{
  "embed_dim": 256,
  "text_encoder_drop_path": 0.05,
  "text_encoder_expert_mlp_ratio": 0.5,
  "text_encoder_shared_expert": false,
  "lr": 0.0019,
  "eps": 1e-08,
  "warmup_steps": 290
}
Rows from expert 0 of block 3 of the text encoder, named by matrix and row number. Rows with one number belong to one neuron. Each number is 500 + 40 x the weight over its row's rms, rounded and kept within 0 to 999. All counts start at 0. Numbers have three digits each. After the name is the row's rms in percent of the matrix's.
# up: expert up (text_encoder.blocks.3.mlp.up, 8x64x128), inputs 64-127
# down: expert down (text_encoder.blocks.3.mlp.down, 8x128x64, transposed), outputs 64-127
up.4 074:488484518477543420513512452440483476553520488515435547478469494481472510563440467434578547549493536502480463465451466444496437502514516516478528516479454533523495509538472488504565441423464513
down.4 075:516525489486474453452492481435513437492590463477532490516498553466502545488556473503502496563554434491506499561461475478440410476404510488496520475472498467570465515504531440535505522514535467
up.5 090:502522484494524517463489481501483491450503495463474519490531528472485484454535482493461497511508577484440511485485487447526465480497504577418464522488533515492540534407466486482516555533483534
down.5 096:435500451533467437529497550559488560507490513485457458488526497439573572474501413487526542528527513534448480439443495494602518523492504502580503513490520432433549478544505489488523553470525489
up.6 078:524561562479498478537472522548456480533491491513565488539550572517408487498529488464629484565504539533514512462535471468546538488525546490509452448565514521497482529498475483514523527527555490
down.6 085:497519409488435532516504437539509561530603464504514538460482511520475479456581490569506488525499551518525495507554512453520455508488487485500482501443499513502475536471521528478599519459485503
up.7 156:573484533491512489529472513495491436468452499447455519549429443558476417534482512558532463478482500526562522522487469535458500500472559522491525544440517492508505572541530482472514527570516478
down.7 098:536470550455482494578447554512504527486431521481469479430406417542492425487516574485505422438517537553522564493431528517477521477563612465507443557502529503514464522501448478510507504510488464
up.8 094:445512492542516532553477568476550535566522512525501449533532494439507467528517574528543531501479484469490566491447510531566451536443491507482519458560471513538441515466471490525430488412474487
down.8 113:576506476501508532565437567528501470513439526563491492579521464522463580518424520531536503480507477564452461460495541494530561540546479484500502521457578503505530397477414459499460559539558450
up.9 095:488467503491440433489482573547494527547543515552553479518517493554510483517486539473475521506457535455449559516504511395554517514454487516404567487560554518527458504499527468517452469529459491
down.9 108:501544475562511483493501506521454517487532494558452586502518529564532458470532492466555468491428521548537495451546563578527478576487446496457522528556599491471490469516503486490556536491438515
up.10 113:535558505522442466480453516449485506478506460513521494532566483496451490483492556516532527463537464484508503433423454509486582453464406447469482448504520511393486493531454487507524473498495522
down.10 114:505509516565552465432507441462548476445456415545523532553573464519509539488514541465456593510524502511532486461499547516504441498460455516499562469554468519484547499512511456515511524482500504
up.11 088:517475564567510568538570442509512435475487486458495508473582501546502567556508578493429453519518489499503540512471482479476504510458518505559527487495489520502460445562516513490505485477498513
down.11 104:524563530437465506514432522543443491509555508523512500548555462539467491536531513545480518463480511528440530500452520526486485498496473528619615447416536516570509551474512475529452445500533429
up.12 259:564481530516518486531485507500496470452442495408458535552414419542478406540504491523520454451513503523554527523465458510491519483492545529499521556433547476509479557513477476494500514553496457
down.12 149:557461473475490464484492535518475502419485516433436450492457445604528455477464504515523458442508550506584524539486507516522519502574577510499511556473566470464478459498501482517499523585481516
up.13 078:539482542548512465509506519447516487446454460437523464475477461567476418572480519514497474489471504564541549570559479511494525478492496549452484526486494491500525524530582501489514533525495574
down.13 088:552554506516574525531449516543568532437523479546553520459474470551478480528498549583493484493531443514469511438567469510481477464536480547474495428467489437529511505537457494477528566493446412
up.14 151:551455496478517492534492522459467419460441427405444498457402448519494443558446484451511453490465515487536473471498469529487502488548551557544471550426539456459483550483515502500518497529494439
down.14 115:502527502447480539507521474467471460546465476477474471427430455575554484513499505401540479477430495482478483489459599562507477546534528538472527454539519522477534507499501592491460463571523524
up.15 099:446414465454529486548560462458457453506499457490456507486447535455554508521519467419459499554421483481508447468488498528537457506574547520585476519507465540565504563509505527491548453477520536
down.15 091:519473508407556485551470483497540444550578488552530523444524536503437443509533517461474499552452461475484419467474453488473483447442492490543481514525370536467436571451512503427506491490556540
up.16 084:514503553504476511498461511450421486524458462470469503534471460515444425548433486531546505439535507494534518505509481520502582495498503512503483573428513534545444543493506492496518554573510447
down.16 080:551490533519482479583482511489512465475505536486489495475525501581506498514531538465589514423480443510586440482561528548475515523503493439537462520504523478525516484478491513421547471465477544
up.17 084:554472534500530521541492513458495463448407482395482509478389488509458444531480503533537456449474532512527524552590478485499545500471552528487461527484555521504477579493476473488520567554506491
down.17 072:584451479491531485494488514442481492452501498551539506557546451593493472518550461479507504498515443472553483493580535575443467522509464511474459473530482416479519480537460480487460567531437504
up.18 080:569427514511552496531429438536443461506492507563553480377528440510549512472528497506526522538484505554485489470499509447504512463537505541467507488572494493432548461473500498440554435500482448
down.18 084:508542393508537511461544446515502427499553434530475536519473489556524504481521547560449487517462478469502518514504475507530480537440503484538528423463493545507496490464491460507461514513598510
up.19 087:485590495451496520535501569521530515527535521530493419551427523504503490539449498510549416494478537495543506543500466482498506519413501476509523494477523490559444523481529478477467442480425526
down.19 106:532523462491489517474505459486572520512564448531434481523506505464510511457536554369541536509553516411502543557408531493512518487490460473467530515512444485496492401505514508560514511502535522
up.20 107:476498482482462486555515479520524539581503520527471473539454525451533538473492429483587454528520524496484486534488536543509514528522486480603459478450513525503508511510544458512543523499545475
down.20 120:501500533534551597468566475516537513450480518450549451518500521430511554580498512465486560487549513464484480505530439499507530503537514562454504519473489437486531519492461467513505594484524568
up.21 090:431516439487473612485500502507519534485529554444534557513465509503514538436466453539456519448512515593471458493544493517521487570510509512441478532516502480511509505448514545495551501523568504
down.21 087:519571455535432530504481494525519570482546533430444382478364465465512478454476561497517476497493546468490476537459451463555499490526485498483449506503460521465484478565467487538499588507571511
up.22 070:634508502505505523511478569495482493471508493467534419451476501540483561529493517458465424517479545389427512532465487447512501501542450566491453505521485481487545460471550469484483430555432473
down.22 076:477513533487563483466510460545516430539553487484457599471477452520451536462538537493517504542507506589503532511509533480423456504484517492497573512512534542544516508489546547541412481457509431
up.23 093:495501573511463464500525503541488481482464519510506438524488494536481569434491438453459520520554500533510509573435552566443531456473542462449588527494521526523401419465506493508573476462431491
down.23 109:491470551560488557443596484487535481493546538500505501476482486421531588506516484503392509488493464461466557505462474487489533440452489487497470535443457565499454471530510498541466490524470533
up.24 063:545539534508514441488528470493493499538546573528416494603461590478529499450523507469505497531513445466479499579523524470517500476489488457512488451476488556504467468427431453439430514453519514
down.24 064:532557486441493461458437445511514541509488516472598518498559506526438506525451502495570482452524456459542514526536486507385496446481502528403525542516488469518559472536534472540500566473541545
up.25 085:496507509487482379474460577527573527492554540546457456491485501463490511528475436442532596553569520484494541401412544483570507549528529504476541478506518472532487502531465533554487526504508398
down.25 079:474548466555502508450510446498544488447562503506549598524485496497425523489473459450422529454498484538524483471507537447519495479514539485514460551498515490522469480499450522460508395442471472
up.26 116:471437524489477479485528530506521505447497528519501508469486481519447573484484516449487485530487512516487546544458588501503496480480536466413602456531505496507472491535483521542441441522469482
down.26 128:436485504526417516480480514500522530454521482519507499493444564433467454480523452438490489512513543453528515590529509611552462530488568488471481497458536564397525528489547473519524527431537460
up.27 102:463515534536455547553567456514536538536516570516585531605486555485561530466475529504514516522547440565489559572489569572471527544549515446513501537509473524540501498511469521491489509486509507
down.27 102:449486497429498491557440531545476510482519519503462462425409432498534565480582496478468515494507482456520496516482526549541548476469469531543438497463538463459541553469523474532475505513491488
up.28 088:512476461513510500455453450452475509490508548489550464531530540509497488528472507524510521439601486547460512457477408481473453484513464519502465493572490495425547533526528458459422522486526458
down.28 109:455531485496462486456537505477532625456477436500511504476427497404609561458509509477527454434570520478489451483492563536502484514445505484519430530474484495483547485556490509540489539487577486
up.29 081:475415512473451494489440576553499482464512528515538506512441465550523479535409527562480551445503466521551541563435559558528540523489459527487539523496472496516435477530450479486485542520505440
down.29 079:471484490543533471575487504512518495512487543533508433634543559523489515525464475559494584468472542490501428510537487509490467561547518570499497433487512510558545521560445474470514551547502474
up.30 153:513506510428533423504529441461478456536510460519455560455473489440523481552460465438470525552485491507494419445468518480477407478513538501560484530459442502512480491496504510488556464427487445
down.30 121:508511540438494415451514459469493456533571477506538546484534485515485525578480461482471567532501472494477491530528510491444462467543520508483551485535505470540515537542493606531547497452486521
up.31 112:466501529523503528400474513442517458487416479478535414441458555504540548487465516509424500502511490554526492500582485521474450498503434518474534481551484475486618511543518479509447542496481512
down.31 114:499534476514487545485438533432467522476468482437547469502463554542485544527500527508563431484456448407470479511555507537460467499469495508460411510524443488508458429507527538499498563551467487
up.32 078:547465493523564530447444560513483526513537530402514481519476456475568495462551550502410511469518538499488554473498484503557473470491519547513551480496517453508502502455489518516456523475499482
down.32 081:462512526544499461434463561548468486447518494531517472529555479512486583534481461465488560479547470530454520470496445443556487468460510530462502531543484504492545512513452472433479571523498505
up.33 088:439510551473489474510505505481478457458489446430416508490376501459525436468458434429512449510480558465524475474458497523532484505475529501515528454484534483453535526446467509572557486554515407
down.33 092:502431467558480524531565548447516539530416572470537481489459494473476512550449484462482528529487518535463500480498477469472529476562548521547500491487453532491506484508543572501456501510515504
up.34 171:474476518525546519480525505415508484509461412477467450365457516460510538493423497443438470555459494474512436475551509547503480495504489544539463484537487499470554498488522518516503493468507477
down.34 145:488474566452510586527428461443482427486466437516531434401464474497457533491473529419533488503439510508522410485509506561533436481490517569538492472491490521507535526517469586480488511529504442
up.35 069:526498538445558559478477459508459478538438546448502481457532523506493436514514490487522463477454519441549485471519451488493464454502485490516415544514503499475530423513529429463488393479508528
down.35 078:553449556463532523513536490534485548556474488483489516492497517450464456524461473543574449551488518494455480502484493468419514446484555468464532519542521535544476426475552513457621481408467443
up.36 077:496454466490466446451548465451438494431457514510504487534437531545505501504456530470541527467555466519440570607509530549497555536458498543465590490461518531525483517487517486476431512550464454
down.36 083:466490524476421518456499580524524493490507459497504418511494587559488461538449519591507476477498523480582494509509489489514476501506528472402513438512501484527507470512497468519497583496548490
up.37 098:471540457483507497477492490480455456493508425494481488469480542477562563498524395444471506547456517530484455409498477492488518539553525597531455472469508546448502506377445496485442526496513458
down.37 093:461584582495403492485475533493524487568533477521408440485506500463534474480449480455530525491521550541512540481489548501578533508542519509494486486507537497417528548522494478584435492471486527
up.38 091:548503498546485510495506549452519501547503459547454442507531478503474490532410561491515480527509492453524489487514462517510533477457479429541497462561498504525462448453480490468546429529501456
down.38 101:523540524525514514483522477431534449482509434463526544497557470391538498487478512476527524492511505511416454537465519513601551561532422526540522518468513465465496478472417457442528571450511517
up.39 086:487443506491462453477434512465481487505535499526551590513488490522524547540438591474458563505514447516523491497391604523477490514525510564520526522533505549523485438593478504512549466459504486
down.39 094:495505413480468502559562508522516551536496479578509489610508528500504466550438476557549519564468529512434451514507475515483471541527493426504548459475478486492540580511504502465441483574535474
up.40 098:501443473459507451446533480448436471463527455529501507378461489490539455512448439460467528513471497440510425417511476516493456498524498483535496484504463495544500493496537516488513493435481446
down.40 090:467489528500490503538503445448536507585475476445526456477491490460487503536426480454522527518556487479515408464505506497466482503448580463471395539447528518526492504534484538537534459521511491
up.41 101:478549536504467538502497522562561453518527562480523504542471517393540456495504450535512467510534473542520530488536499491555477493554505481489471454458488451527569499530539500469473477471485514
down.41 120:543512480468565520543455603494520474520470482468516508567550500527450459505526504483473549484484493486558545379461447507504506419515527510424502467603481516534461506456484503559471497567501549
up.42 091:504478501562492536511569423455470485549486454481579479491558546497443549519536468518558425463423498485535510540493498532451493470496454460527457591494467464580439526489507500451515470467496485
down.42 106:527513481522551493501498555427479467488502474463514460467561554538493488518536451481558430448409470538485609476507513510440503481447526487493540517533504462493473493524500606442509413521453471
up.43 073:495492473523525547424437501478533471428514538413497442533493552436551487538549474510547477510525472479508522539566514475516498480538473430520501497484442502532484471518540530520503490470504551
down.43 090:571482580495559536575465504550483427477433458473526549539552474500477499532482532485457507512564444519489456401563436535576535450559525499470472588553487495548513484531500522481504459519516508
up.44 079:472472543489471434445503431485453478474506474470435542491480475452507537533415469524462522535560526505531473541428524533510392502516557482487525469531470543503469460531454482515551488421522449
down.44 084:525482467488518470512535562489515506498461518465544533573514550463478433563437479467534551605513523563464494475564491440506538463544527478485461521499467468559481561526546584524487506519518513
up.45 077:490461485489547545463440491530513538465480527527528495554500479518562582522510603490438468477485510539428501568527558493563509516502461476501540495436529485523526475493462459488512517427480475
down.45 087:476530556474440428567431526509485491487528508525483419535516566520486467512497444510540501435560540447541539531485526472448511518470506469510511499522519605497498483535571459531467413493519526
up.46 085:514555512545560509511544576455482457527487505506493500514530469480458565529528479564418500526483477508561492499552474481479459444571439532473475470490487490560484465516460486476490442476480587
down.46 103:485521468553516501492456471504527464518504502566504485531525512510442542490491529548497505487500517542523457517509493478489492526529412508492501492511513424443519493552497454478487517483523540
up.47 079:528487480531515575532475461464517436524487398452449486418501521445493513520474528443431475550501505492548494433493466479501519488490460533549511441524431510476538476394511525533538493450537468
down.47 078:549501493571586521500522539547453465528517434523552415495463438519476539549442452495524550537531472522451450489466468492584437557505535569575582499484534484484601506511458476485471517563503406
up.48 081:527492516487504457524494493454463444411471507469497491510564487535504546539555565538487448537483445561541546522472503596455497507516515506470537456500515468460554500515497489436454525521470533
down.48 111:488500519522481512501590418533494459456530430613488520541527533559500532485529526550498549500451500486483524541490469525518497462448432539482543446514468466529500539482484461473526476499496394
up.49 110:479534505520455433420492549505558526464495498552503460523518510452510504463512535452528548585545557505478602488439539493503502521492507518482537463524533510460515492526494488568423543536545496
down.49 131:530516442560416507488500542505554474491489561493572526525512568424486456493497410506551513485512510590459516477529596590584500581554494556461507452529548441455548506493490493568456514481488481